{
  "arch": "repvgg",
  "model": "image embedding model",
  "dataset": "larger renderings of crowded toy scenes",
  "train_examples": 90422,
  "image_size": 24,
  "crop_scale_min": 1,
  "horizontal_flip": false,
  "color_jitter": 0.2,
  "targets": ["count"],
  "num_classes": 7,
  "embedding_dim": 192,
  "norm": "batchnorm",
  "hidden_act": "relu",
  "padding_mode": "reflect",
  "depths": [3, 6, 3],
  "kernel_size": 3,
  "stem": "single",
  "widths": [96, 192, 384],
  "am_softmax_margin": 0.3,
  "am_softmax_scale": 16,
  "init": "small_normal",
  "optimizer": "adamw",
  "learning_rate": 0.0035,
  "beta1": 0.9,
  "beta2": 0.95,
  "eps": 1e-08,
  "ema_decay": 0.995,
  "max_steps": 14500,
  "batch_size": 128,
  "epochs": 20.5,
  "lr_schedule": "constant",
  "warmup_steps": 2900,
  "weight_decay": 0.1
}
Rows from block 5 of a small image embedding model, named by matrix and row number. Rows with one number belong to one channel. Each number is 500 + 40 x the weight over its row's rms, rounded and kept within 0 to 999. All counts start at 0. Numbers have three digits each. After the name is the row's rms in percent of the matrix's.
After each channel's rows are labels from the 100 images, of 14976, where the channel reaches its highest value: "responds to" is what is common among them. Only what is clearly more common there than usual is listed. The data: larger renderings of crowded toy scenes.
# c3: 3x3 conv (model.blocks.5.c3.weight, 192x192x3x3, each kernel summed), inputs 0-191
# c1: pointwise conv (model.blocks.5.c1.weight, 192x192x1x1), inputs 0-191

c3.64 096:454522483481455494479565497467415488494458504421505456472490496534459490521462486501451456496501518392504500491558532536522557463492567490424455511488481485456444432451511467465458434529429478416536462421448538480513511481488552469544483506573424488509487509499502542448439580503498460541519444432514484513477532590475492495510480482448486536474433558553461444525470458493486491510496470420518436543524463431480535524507414484524522465556520498476415490506496414479483471432446405471462536511468444497545462459503540473512497458448472486500474479505562488559503495440492460489
c1.64 101:501464428526458461523485471459490487535557517514473484465508544531492558521465469569509459493520465414493488470593537556504563478558470456466463459513492498500471486511515461492571467505494486507514418465435512490519527579462515475525459446514538492565479454451491449471432458482466464459453475496462510502514522551504516484516504512462487501523458571452482501443462554458453405487470517484480469513514474532474492482486545437519466502439463491527448455447466468465509450421515438465527503510426539481484442450481511475436410419430391555488438438516499368519519547516539506525
responds to: light from the left

c3.147 102:499526433493446505497395524480500511444542529501461458507528450470457423485511474483481442498491447488463509486496508518517459476425459584514518461465461483483472452516478507520507494434536562538500418503475470541483493501467468570502478471540499426517478473531488516465548498454448461500483344487443493462532499538538504444481500521491494537494518526464574518453496528498564495444425578448463495518490559444437574454530464482423477486562541433452461461528466438462530433521514432491486515525552548503452511481475512516491482403439534492515431498425480475472493469421496468522
c1.147 106:511516419544458469472452480516506484476481540513578540577521485530529504513517541506535447495420479469514442449477503521550506508518441457477524540486519391410496524520498594479463497506522449531500453531507451499474531499439521509473493454512490449530484457511454483399470519521501532531524466514428481571393488523521401485489518449434513484477540520431505465480458521438565517462464542545450450530500493478421483511413521436494447473463455474494495483558522519437492449443542448516502481503580505498475424510438527472494499432477486451516438440512489437553460479507450520471
responds to: pine

c3.141 124:406498454443519523469471474472528543463482453401475460457443505384446468458449489477459539485507453497483494509422423464458517507534484502484466439458456488577479491457443358436535495417460465486499504516472493524447473456502527521433440465528484505521505531479517503517528533463452400458420481478541544430497522486556522478465516469469569493597503460539510479493481482507510510496515506454501467417497476537517507460495504494520499482496538498494502479502466451524459454554491452534450552508532520519482521545518493527447467520483561482434502537427484532507538488490431463605
c1.141 105:475471486499545508433521404504479476419474441414519488494488480468459453495467460503460524455465458473465505525468450502506491488532464508433460445496372502532487516526373443426485516425492435493461488468473468466452396416467508451453456468438498448514509508450545515500472519481467476499448529503501497457457511480502484487486512475487488445518458511478462453471439457465483479524525471506458462464494444491544500451459514536515481450403510459458529452502513434473493490496436484496489505462425475507479497463479395511439432495524474419453499517457476552450507506459444426548
responds to: light from behind the scene

c3.15 099:442503462439543534458474429499476464459446433476529467517458457504438461479496500530487411478468546569571510482371465446455460509491492579524500552503445500477454530475478405472476509502514471477460519503472464399467493487600561583527499434473518456465457501469500526470511484423519515524465454455456454425488502483533474539461514533493527483450545553489475492510448486506515474480448506502504541483447559489501580488544512501536487433497488586536524576508488474538435493499483460427484444492509503515496568555464459514521512511464449516472517514539466579517504528424464448491
c1.15 106:477413519493448520544400512483469540509505511498515499491528482471493495561473486560575402529439458480459409505499514518526514503540427503451500509526492407490530509547521513465535475433552487557488469433430501479434439516555486538545505458486501501522538512505443569493502421502485512596534477472415453521478507466466449532487482519497486493457507536373492507458413495488518459483419529480440508539497531512455530498431516460439459534528440501488514501520513516522541544428535485514553495529477504472522533477415517488558540523545448462533493460543514472414492537467495512419
responds to: hammer

c3.39 107:515523489468504489572479472524502496458514524476519484502517507504466488533501474416456467460521444467494555529488486470494477529370441500526499464379487523497490489551470444519524525478502502542385519533468505560445494495516507565520490478596512476519475469486567501476484540481497465496503513510482509520504513486515515410500423508514449523498464544497489480479541480468408513439454485475440460464441494474531535521536423513444475506527499482518508434431445486531481437520516487476425534532541420471546503490581524437500504544403541423505473466358489462442528481511458549548
c1.39 099:504527439541511474562433503525472427472507546505554550472483555485494515525464573468517439464456496449495488466485455490496441490437490434487487481446524461452491454501453480543570486490524415532444427553512481535440496467435495513514495493542460493555452429499430459532431503510501475477466498481485457573503447478467444467542492471506484474456453550462498442493489510515466438427452503506477495496498485515421462433437474353505450486515483479497507480498460548547485415404492456504468523562539499546528435537502480464499520446429521489466463424477518433491500551477477524459
responds to: light from the right

c3.76 095:466540490439518531487593514473515466585461528492540506522491476518492468421478517459462569508427469472467579485480505521491506467434472526538503471432530476510510496489518510469478524542525493404494550518475463516490491454528479365475468451481483530481533401446492463549536561589513437512508472503578472539421475441510475368489442403525506499475489453481458499496510544506484480482484480490467437493445492483486392485509481477506471498427448471480509490467466504508528457488474461486557488509486442420487526525498429553449452489487485513487437505456483553428460509467475489471
c1.76 097:555518520440516479473540445413486525512468504426506491523476431477426430509428467545409549543540518505452506538523466511504494438449496488575445467512396523529494478481527415452480518484465449478507485447490522462454478435567468475519502500494504498456577497517470520551500526457519440549484492502567470485473483437503488397481431499535474512530457551501454396507527478532458510553520529475474476526539500527468500488455478482477439503522442453449482516505571479512516467525448474575473506550511461428520474512540470537502501553543493515458531516431494518437477483479563369499
responds to: light from the right

c3.74 109:532556559527499486474508498525586486539458537502528504520493527492482566441496508472509558492440502513526504484463527489514475486468567571405442507527548515470474604452544499498522496562513458415491545517492457547516495476476459440528537537508447566509526549461517465491533519543476491476458468539542522494496534511459574378476517413486536509446460445503481497532487550528438536469495455480517467486495536565456440513545568529501515521518601475455472500505445580507484469526527562434511457495450431515449535499510444541477469520432511503501488523426471588491506515534491571405
c1.74 091:491423562511468430497489529481528546488396526543532543503545540498522480527496543558533465514470474419520414466548486546506518484519427528505462477517507463481503564506496520514518519501516467444452485452443504446497528480489529566478573468544469461489498423487491464506454487506530500509501420491482447547496452458451448405478482477479459492484512565446496440436454500471452495502446506564418489572452553483481457464505593478493453586520552542518493490513516533444518528476498538467482485441479477500488408451465523508516488461491499496538477399463584428454488527408525482447
responds to: light from behind the scene

c3.87 113:497499438423495511494470534508490619446499495521439451509494492498437503520471489480483517490563444502457512519430441415495491522494491464521457458461502494616561486512405455507469520461468489497549515510508544516471509482544471586440434475528507545476470509494487590496517520501500462508474499474504560425513495527560511501465505565444509480614513492550508501526523517494462558513512599518492454419565513475503516529490487468474551493557496540532491472486372448554488482499528427527438528527553499458545577516514472533454514420546551490478528519451483508465544511498474482570
c1.87 103:479453465464506446459513452463416540459453418475479453474486450481460417486397416434508480457558449495526536475484460483482456487450449519481459466473394483535474516527417430437460478462488506494506408460493527440453448512448521523525497485513485480458462499402516450470488475414466500487459556479519526451477464501496492542411497551446483424548470533504490451502449461468543507508500557496462464447485423444510497474489505531465500469437481474488529475427493458477500520512474485481474518467460478522512517455484401489431413460480488509458506471486471510478508500505532428516
responds to: light from the left

c3.11 100:470531532519472540449444524479471454509453477523510450490531479493520479469476509581522496524450522524574450474498514523533507478525523444465506495576535456479489457555515519489459471453529490493536501448495448401534498449473482518581492458493475476474622474464452456485450490518559490507572459438513499480493452398465482591492557540501545503501474514414481476554478456483519452492520454518532442582511450415424573478493475438547493472438469475561458543453559478457503558520443434462483460416522510546427519470489483458509477492526427546502564485527493496508454481472488479509
c1.11 095:402472554518410485484482501470504519413430501564524479536525478436520487444485527556567482586432525521536401534522529517576554498540492529445558504532505452525555499549441558461448431522527516489538507456461460441493472488486471468569535432517490522497583519429489447492457477537563535572497493499452540457472471444492487569547564560495517506504526518452490472517451474514503482497490499485492510542472480502445507513453507498466469469478509459520426514543543530456565571513469484412484498372508513484470477458507548525534468476483446501554501535559543488540482503533511503490
responds to: hammer

c3.186 093:455477418466432471523458452519522450526481517452546438544480523474416523510512510481441465495471481483498468485498491536497506456520497532465460478480494485415548563550478475498474445539527508550523564439489584525550487486518462538526464456552478498495510465507512446511522499446490482431460449540520432514543577510491450432515429442493395564417459492507487551529467455487467478482549478476499512547489551520471566542533477515503517489476506516561434483472514501438532479446474414524529546541535524531485507482498533438485488497390526548480424525492536471578383546549481478453
c1.186 091:438478430531430469545477461486533473542492535562562495498503500459484552598483490555478499542479476463467450466538499622491506470511441533446503519499531496475618568526514523451525458468566474541551489461490538496511482513524486472606489521489549467595444446550491454506474507452485488444485456532456468516483550488472453383498505485503536508438517491508485469435439467527466474528441533520480580545528515557468516534427500507506546555489547533525489523474531490491486535483519489517480468589459470498558506453513491506490537470490485523477528460442527442544454589567541545464
responds to: light from the right

c3.124 106:588542508469566495478507438414497469531503481489456477398430433455526481461518537492511513449490529466557501506440507562500476488474523485497475521593506518465573481487572493464498525517415475505514489425458479483525482553514505474488538477497464576498566469503494494515487523522515463566455434467434515501520498507492441526438499533489485538444453510527419453492523466446341442525491449481488503490453513509505428471504492441489509468526523540545502535539456474509450534454461484481430435555452462466475430458470517459510531435519410491460507418532455522520514503489477451497
c1.124 103:489473510464511455488447469498467450417468460521525513455492508503536450462486488526551471510506484478485551548551436496517521504520445527520454461534444471394500494494526468447464448472521470421503447473437481417503478433566502550425505456475564483440507493423501457498511476427517469582546403486486445479487417501506465523452562553455486407442494559503463490421431462459509489493479465524458438519437489551488563462506519494466496488474464505511460470458539439459505560501509445507541511474487435508485475545488503433467392418517452488546502495522511508504442487492504483484
responds to: ladder

c3.134 096:473454537555447538516480535469511498487493621512578463515492456547493541509471493557530463511501444535485489515547569530563552447513466552496461498471552439499495542530553579479516406534541535500504535475525472501467524498495542486587532452570504484546440505517453513415515515543512475514485427563420516539522522541492478499501460514481490521477549503500512549492446498533429496451487460540462459576510478507441484491441450530548532534463518535473486458422505498423449434456525399443525520549523498544453546507524490500481511470453554529536412543524507516440414492497532556467
c1.134 097:515550482461392523502452459409479528442423516512580489474485496560527500514468484516439481439472496541502570500486451508500481498537488555517487428491444547508530473525507458503498538425459478468425435516544499444520473470535570523466503537532470539486453518455493491530520510446463521509493409476539508440463463505540481497477429479475560440481496497562424443482472431521517527460529434454478448522539492516529523434573530523493542505568520463446453525424514413528432390498483426494481432510484460501496533561547543476460515508463545513540485527463468481492535526483537452523
responds to: light from behind the scene

c3.45 146:539535500506473547494480440474540440531463445457519428482437438401476433452489473515469467488445458538487498485437456457460467487483486530549450472453436505483446515400485455422512464422492431414525539515500493519458375425531483514497478471514446524460434519484477443519562522490490467450442488484495456498473446546461501412443559456472584481489449499528467466482483456452547486453491497462501464507489522502488514488529538534430474500536549428464511434463488462496470434488455540470521525525515469511449511475459478468450481460490559462484470510410472494517496530508497447522
c1.45 103:498468488533487482469502459491451432469456438423494464470444470475500436480466461490480473458429483447452514493506481463514485482489429496523462454457410494422469509474437451450427470459510427455498497513506482494391404471493491484453480460437455451469437485445508425529497526475475493459457498499505470499428482522459518448488461426468495472435412508486456459459425447482517506486482430491488461515432492465505490458517524529488500471505504424508450460479517473499512458469428507431522499465449411501520507465472395489466411447466513442478472528475493484513488493509516406480
responds to: light from behind the scene

c3.54 094:460501456512477508459517432475545454570444468456515515603502424417452552458512531561521517500455501496528496476439496475523457501540489506477485535514495416404480497497495506450445479543519482422501506507550423464527414492511452529509513506456481523392525498497480435498484419509498533481464468374527512531440459537479530506477572495481581459514521555458463487527430458505488518490499519533516509540493479485415534516494523422504546446513543473497442500479502540447531484516519466518467459445514462507426507523474493475460451429441496507546432479429448537560475491473447479457
c1.54 093:485453551477517534517471562534478503469485477581498507536539541492557539494484572602531487503461440517458495462555499569504475584573474521486512416525502399496532528550492535516518454458562510451515487523434470505467454457505562511469486460546492534512471483427500430524475440511490451498551589487501561498498438442496571554526567464524538415550567542478482541502456516502532547463536506491510513524498443540471515460545518471479429534497455474499479526499535561434582549556611525515485515511560443479513534523541481459505481501516484479537474527502542503426484530491496568466
responds to: light from behind the scene

c3.107 086:434495455530517522479467446478562497464477446430461494533533413476482475512501523549494460520526519507532528523461476487527505447456476417481553483534444476530507505589491438529531427461476562543482474447483513503589418485378506536504524462523515489528517491542511514503542473445500485512533480462466481414558450452500454431494549529496506491509406450411530508499457409541522496480530554492508548495466480476501559524492434435534478431509423477485483536498554419519459576483495437508469446529507465465466589501507493489557512454461463463485469479465463521453459439506505462497
c1.107 096:423516484539489481528499553538539497472505510522533539588524570482550562496550580524549450501477580521534483489503511514509512510514487415461539524549522436454515534545462524528432397534551522493544478480528520558565484508435548501446539497528556461562554496443491462479504460544564530487555519506488458524496455493466429533558509540521445450430528504511539555524482527522528513467503535561488528490538481509477597510482556493485539523426440488504473573524513544457587541478576465537520552505576525486483520465508503507518448469451473532575548478582541530514543494484513555442
responds to: hammer

c3.98 103:528448529550489483522447495498529542563475515549505568529548487514451514596448485533540438597575521523542385448555550484472508514484493526510586509539519525498498545539455579491531558470510509524512521569464571506423460497545539532518561534472517548519418501582545515521489467522572513515578514465435502520538485547498547578516507470470512543449487557556504500480592459469486510498480542515513503558483543514523488551491601498477490487558551503498545408544540520513533506472490558516479470535527496520535496483506497475574542513431549477530488507533550473471497524479476563511
c1.98 093:542531488469462387465487505472506547503510441501514439452454468477454516486464460476466467456561554493520468423448496489473516486502531460501456496480501586562485491518508481483491549439459516513489476495490489469469399504520475464520491478526472524549506467535597447528518532439478510484515528502440508483530479497528588491483466487387505513527439491539540476482532453437505472409454490489553482505482487510525496431510544534457484445562479461512518489504517448567432468496480467477519446491447471551391445497452539517472468515497517481446450466490486454561546517537391402601
responds to: light from the left; count: six

c3.165 108:449437477520390461482457503424484563383530534516512440499526484514508445509407476466507483504535471477460463508559526479479484497439438526392542496449505437498530453526449481510520439509510493559505451454422538530420473498491512527524477479531586529578488510492456492477491463446489456502468466541457478543509479485465510457509423539482482569545426507436477508468449478419486466448469472451447466552445499500486491487469543513459479438442526451472422452510523523492540445423457452470531530476494497474517479505543493494497488495425480470530462516486555487425556497495509457530
c1.165 094:492478444496485420441432485453524466476498477485423431433426465507459460469451425466482483485521485458488500431490541479483410438485502532456478420535489505495545456473447441459542447515458483521519437487453457475468457480512461536522459428478518532536488530551470475507483475459429440406423492479502476432499516502478536454436480542414469549511474515482477487480484450506506448447486485465490556516444468444528486434535525470527501472505456435537366471492482513559427441470480479439499499474471486489450527474422444512476509488474476486448494562547513528486514481486527452539
responds to: light from the left

c3.19 089:550486506511516518531522459559506435506403428496563455556495506444481503475476521480522484483434560526583508495472542440575455478464510453536494531525492475435465485506449517461459507495504491460482509494541502443533443554488548554554570434471437484497456510497474515599483499491518535441507445422470465478485480519529458462539520459545451470374485486475440427511486445548476551450500454526534550462460516504510522486513455448520473515523464582467454544427492443477445517506517493543488411530479487504497601530462522457491538495581454541507543505511485548562466493490501522436
c1.19 101:469430557514544512541471500497522448518460532576433535503502531518491553548491526501506428487443541485549452498522535511522521438521436442463482527539523403497503506545464508503570444503522477509516458440482519509512435578475508513540556450490474446526521558559438519502507476539541541546544478502436402490506479459476461560535496497562432532389488497444411451487471453533506495474466460489499521526511501516502498502408494446479556543530518458452492563515532499501508541440475500548504506612487485503558532437504584491552557504513464467538535470564524474494443474476555521435
responds to: light from behind the camera

c3.43 100:488512454463440503489462473481455471526494514512516471454445455472467499480509500473527540422485526519490487491457471480450511493487505497527489513535528497482534382530458474420525499498507460504504500481495443481494568576499547473510450440448506465497510510497412489511456469499428529517469428521511450442489534529513385553455460505458450539479558425539473538460484532502596544479478393446504507517514503481414468511435463447504444474501444496517524521411535545469436484541551369482458598494486517470427512483538478543495511525446489527461521555525471498578447505490484528499
c1.43 094:548499537535510463462518451430483463527487516508543472447430544512464526546529567502490502439521498424486425488514458573445514496486521498485474513464521481520546448573508511443570516496459471579492507505500485477460546540541494543489442481465526502613382511622493539513429546517485452514439516533434511523477549519485442468436476449496487517522546489489503488461453512528511428433510401519505478522526530535529476525427454524550512515571484569588488527541457561575474470446536451507462529544471465469495480476446496506538544520483520471434507532513490495509469532560532527511
responds to: pine

c3.12 100:615499489519449434429472461502429432449470449462433513464464481444469497490517483494470497458481533437498560450509483583468498469513497458608494510542511508432513443493488473455513492485429456469516464501488453440532490521429476488477502489483446484478495485528426484495418450469517485479497490523522419539402493445509430537455463466467445461456529530504411466474499471524578498472485438429487517504544479498499471523489450414505488452513451471554492539517544521519508553469551510413476496487490510405454448540456531492493490516501465465475549486497465499516452468559525564433
c1.12 097:542508457497530482449544470400517502532521488454465466495434513436516523501524470409454493418599504483555534511483477479446519414462512455550504460485455518466486452451540488486491521444429504469492507490453450473498534487538480493543436515532440448408506461560504487434453444445458431521457449521460467492441526501502486495461458462455485525536445509542406452485521460456542499514440517419561495541511469508471515489476468488480479450486431482520544436471537556474474462478489439455533510479476566475410460551518533464483510533433474469459415479446473468485447468532487520507
responds to: light from the right

c3.109 111:428516482438472491440545492462486529493472496519533425541526491489467510447492421495476476499460473493478492525500519404539540489540495531486466532511511466520527419516497484442440421520492433435490539467418449461502541478469540488524435476478488433482556521474457477518514550496491492543454460444509451491445502519473496478462505581486517508533501473504452510495456489535571565497483518462489462516515393469435534581449486524537513426457497487551432456441566486458511501544512440450531570432511504476453567459529495620432487476475483482513423564439471579504468481513474502500
c1.109 108:535518472437451517501546476490464514455508480479487492500480456470452449494465410521412512480530376544440522483480461412433473510562484487520414411484501498512522524440485394511487506417513527520457500480462505450480514423488504543476434446499538491518447474487494437547482493370474421550482526454538528488517457501493545510437462538506466483541519480456485520478461489524509537490509439518478479477493476481461542488529488492533467478495496460512488428457519510452513406542518492515473462524511482492395522512538475544407434563458489481443445515412485497448491530494471481508
responds to: ladder

c3.94 089:476502508452464517482377505469539525438531468452530471446465448487482447512476526472474489462514520512502482507454432473477467538516447545484438466503473490517537492548462378527525509416485490512495470522483511499451481463493465490459422482436525532530412569519452460515544454403399464519446486482487476476573442493495468497490533527472487488450511527531512505501528489541567497415419536478482520532499527530453484394490537493470502471505532523475548488461494523506430507519534467566525485540495581509470547471530501501417586500542553493443463552567436491473536555488516430514
c1.94 105:546469555555481514452457474436525454488454471488501490542533482501507506516490503520533469506475518440507418505486496484544556444498511452423508523448471399453535434539509541462526492508501416515546491477502506483473493503481461495562539513428450531563489521534408508478407472508492522511489487552476467522466453517409462559522548487506499520491453515425409386484525450506534559458451513529469529563518501502419491513367483448458499485481513535474495494545584513493516513505448496516540559496459492505485467449497557522517552472497475518542523509551515416521459466556527506396
responds to: pine

c3.116 100:469514439466502526513456465506509448477456476395485497498496497406390479452512504408438471482390485535512525562483468470475479447483501622427519500432514475464451522485458470489473527552493495445513535517498473547463486470563533456486493471545399524455478525471516467466527548485515474447475479438466456464448477506539511488528444422487444450409479391556478525494526483467482511483483445424491465450484499534483435501492483531490494473516567509491488476548409488503528446481513448457521488520504478463484559511482534536472510451469501469513463527489522555494525468423436499503
c1.116 103:519413520441490558482380466518486540454486487527491520477505474501469475492454501497497420523468510499477438520542493505537526519537422498482498476534501456531442535546488522473442519498543533493490542469445491459445499496580523532530548445468520492482479426481462486475460394490514482564457532489342503511480465470501494487483493525545463502449517496458522520410520537446488454436427532487452491544473481524494450494413575431462413473512507475517578493525502519459528519378497526503576504486464503493502513497434480524512506442514409459521500436541505466441496502509525496473
responds to: light from the right

c3.59 098:512439528561556451469426497560509464548488508478553534522508446516503520520429476461509525514498502474542409417553529548510465530458462424477536491465486451445510540449452546518452474484538434529520509457443519525450480552489455475556563523477534489526495470497482521521424527515537540469540541604470459543479489493479437452572486479490451504418494486468482475417490511453454485502514503512502522547491528478510495525486562531517456523468536538460504513508557439460511519391447514449509498491453472518547388455428517539525495455540466491570474456539546442515407493526458494440
c1.59 100:494466528543457470524441506468529477490476525503521527489456455473450447560469427525464450507505471469483451474555509505485411511511488457446561442565452474440490518506540534492475449488482479502471435456438512506477501494496442491520492478440527518545481470567460496470514468495503484517515535517430469464540470444382413466531482505498454548418440508467493434413486434525460489500449473499531537507524504500474464458455512504487469513522509440484499508506557466533498546412467457522445465544439475445478463428407474521548520464535443401437515497539553498461428514459545455412
responds to: count: six

c3.115 103:441506430525479496474363514468465510465478468512534500462532455474526472505481442552491450470512487489531521488464450489531561505495473508514500465520468476536509462563518489472524415427511487510474503393506507493501437488433535532465481461517498489521565524460466438474458513468468442497500451464492468481477450415449434538511568528496519447552475495458547500505411446452586449445531539456535494518466420511483576439512454421481493443490467429503498531503533515469538498499466382569482502464481456575521520476443496539467455452473453448513562485489458496472498521449524462531
c1.115 098:465472476533467517507467485463452465457461487533553470415479532456531516490589531554517504478436469499459538496493391515485528444551464510439490458518486517482495472544499488392510412529513427414517483448540453424475493474479535456421462467478479460550567491426483449442479486517446452526481525488507471483437491470485488558464504562505532353514506538492497511473412491498531476422528479503555436511508438532498513493518513557462462489459486518491496507521497555498527472533478448483512583442484463526466483442483501482445435522438465438488571526483489507431513517515490530501
responds to: ladder

c3.27 105:510518478492510454508535468485422463494417462465500555509505469471484504512547535506521508469443530473543496577528485491527479476530529465522455504497504475442454487501506505479417533514474450416490458443557453398501459509508480571507505420470463452406499521411489447509463450490510479523541435420435476519445461500469440476508459476500486421423478586537423414486441498543468533482459466566497443522508513470495532490500475452456436510517477520518469541444513491470496488483465478477504482481507499509513576448440499499465509543536495477492469533504522634546439485478470533397
c1.27 100:445460493509513486518404512488440513471434506550483534529530522561515520537509472503508450553443510491512425478564516512537528499504437441428498503507484439452495488577519538508498467454548432452479475452509503482512462551496545518536536466471484465442516462424390442444500474521542526539554462467427451506466449468476428447532554496502451437462509519435426487450434505477515450482495492490464502559509470527481463467426489439479468499494443501452453530468534518464558552415518461573513502524525469502579546419432511542505504501507454459540521473509538511515449514495468521404
responds to: ladder

c3.10 128:450395526512470463488391507528450492451518582460522508535518513548518530537410476465481464500496504485518436473557528552513508503417454458489484440455491479472462542506422519555480478489523515545433532502476519481470518522494457461550524472469552520523424451469506517457456452526486470518521611551474471520492526510467477455549432500516463532492453531488525510427489520439430398435495496535495534564526555506468440470475551461497473514472520504456536436485573481481514477389486545494551494465501532487528452442429489530499499501509459474514468489462576402480476510542471542474
c1.10 099:476445492521425437468399482445490455482530514468503518530487436495505453521439407525456497532489473375514504443529502504516449419470481486480509436487430529436495541491508514501506444435470484471445490438459507473465414523500435442516488482501489504522499484492499463505475481497483447462499531527497475505515458506459451447485399454447441483464397537504476517457497450444493441425451494440532560569518517541454504505515547471471491509521564466436439498485588431509513477434443457462526491506479504485466434452483485548519545496526495423518484482540532440493474531560478491478
responds to: count: six

c3.49 104:471549473448560495500527460502426513467425500481516547446484519490500534502596495483467478439434478502514515503469462457529525505498482470482475478461504432478485456509489444457438543509497447389498540457529459434527518469531510528483473422537430451404485521436493463521437496495491497536514383445466515541428480521461505518489491465533503436450458517487468404474458508548469576497435460540474436447541461464463490500478455435505482460446467568539455478491500534473530483520458455481465521485489498503554573504508549482475496494521486484493462543466513569561463408485423545446
c1.49 107:487491542499538511499424508522469532471493551516523522508502514550483556533513494534505468487513504455528429420533523488511522509526426440498505501482508406500493448567544525506494499494485449470495454467491555509545471530511518556554527443484530482442506516487363553541473479557518527573551443466443460546446505472440456543515521499541501490402467495426477424503533488528552457460373523540469542525553525519444479503443487367458517511495471483481508504516511538519494547396483514588489499489537525480528505476409557497520539482557446483529551469550526491524476483535501528474
responds to: light from the right

c3.137 103:532558566495465491450546534497465564568464481565524514495505432466443477477535481529469555529480525554492547501517470508469465551553600462575498569632468561521513526504421463461475505487530428472500498526501432459479447511485415510525558505477506498458471537478482525559399508516506485545497449492546497543429465487539482453497537499484585450512513519508495479579475525563436560480528523495555424466482478464492472514481543479453519489555420473484533535520506519537526535569560494465456562468507461467498542510507447496543507563500524473452533462525438587494495491504512461471
c1.137 097:552522518517477423495474526467527520543509541475477474458472509465503519556508460550453482537539476362442568457515449468484493560506535456569435500580479542487524491473493480537520512442456454561469476418482546505521500461535520540491456457490543486520563480479458513538464529525515433521502465417527508514515417424527490456473528495485526507515380538533485450481536537471508521537475517484520500520478526481499495481525512413509486510560378505474521459432558464518493463572536520552459523510506535468480417437430479509508498489543480439498539393467459504503489516477576455492
responds to: light from the right

c3.146 091:440487477502483507487491554482472431524521521465469479555516480479458528540423497448494470536526465516480479411511528526435493483552435413486438467466545437497506479530515502531460454501516467470584553439512507503463531439498484447487512463423450483504523465503467511510489390491460517533539486542478472539498495473443538480499478520465507569459524497434483523465431487516454469502477473494510466587609492495434471518425541406532449493439454457536499460478544458481548552461483395480501491516486429474511518422488440540502496443556478544525450473417548470518484493557488480434
c1.146 100:490492543496473487500487484450539493384451494521511492553507455476440518507483498481511424512519492487520415388531526554549545460520516454439523525507509456464492481468534543498540473529466471530524537494513514470500480575478431498553539497459476526515534520526435510498441449508476541475454478530474510502510563467339479484484528476511499534405495521464438451469513421479525496506466497548518546582507513475397471551421531414474506500529513454494485500536521480496499562397437544521543460484429432486492491421443515516515511459539483501521508492495512455545498524514506482401
responds to: count: six

c3.123 103:471536578571467527479489544508461506464543578528495521497517483494559573603520530519555478490539467480545455524569550488567478531580474481472519538534585455496521545522465552524494451489545524530553466477565540499572536587525540534551510539485575512540496520530461565507464484532512558575516440573480479552528513551507495586502529494523480504446560490474548548557467552500492472528526532503496495557521532505487460558516516478499517513517440563422503483537510462483508567433544437504522574544512553473523493515507422551539505479516590536485473459483492481549460567518542517483
c1.123 097:506539547479502476426536412509462506491463494459422419475466451485539492506526474422450512425544480501541546472472424436523497549513515485496495487551442494520490505438539461435521485475447485469501479504525475420554565539481584479476448558500503529520484561541512545496494517442482529543450462484529481528494507524552498524405476498516539426509440470576447497547534503538516569481541498473514540471462546478535491480560454521553548448535522578518466541511475446537421501553490496475484520486465536544460568541546533500497531494480579517505500551511406567542500520543565420537
responds to: count: six

c3.95 099:447493449474504516436467474477446548497455467471443512495530501483456480448544477451396431521447480522490549518469476482505488462424476550467455441459471523521460517473486447461402596481529479462441519502473422449472515484492533489483469441551525462480467484426516470514570565459463511414482481440460497449474510517523528477468447498504482431524481445516526511465515487504475524433436529488510466462520504472526440519515399507521401461422470517499504474422474470451470434513489456521531512497506561428527591483505542512456515488484503489487417516425477522518465456471440466541
c1.95 100:517454561511460567482436496439524539464446504497484507496532544506481516477511518464459427516446517507536380516524519485576560465525416427481512507494501443540492480536534548455423544547527480461502437539509470466501534529526523538554534482497560508475472473465449495470497492533538534487515524452363461511490464507513423521493522543518496503496484563452519483415496497482486532521374498508462506557537520464485495523429488439456381505419445530476569484503557532439490497444516529515541534463464539468524534443455496520515539511498475443516481446544559463482502464551524520474
responds to: hammer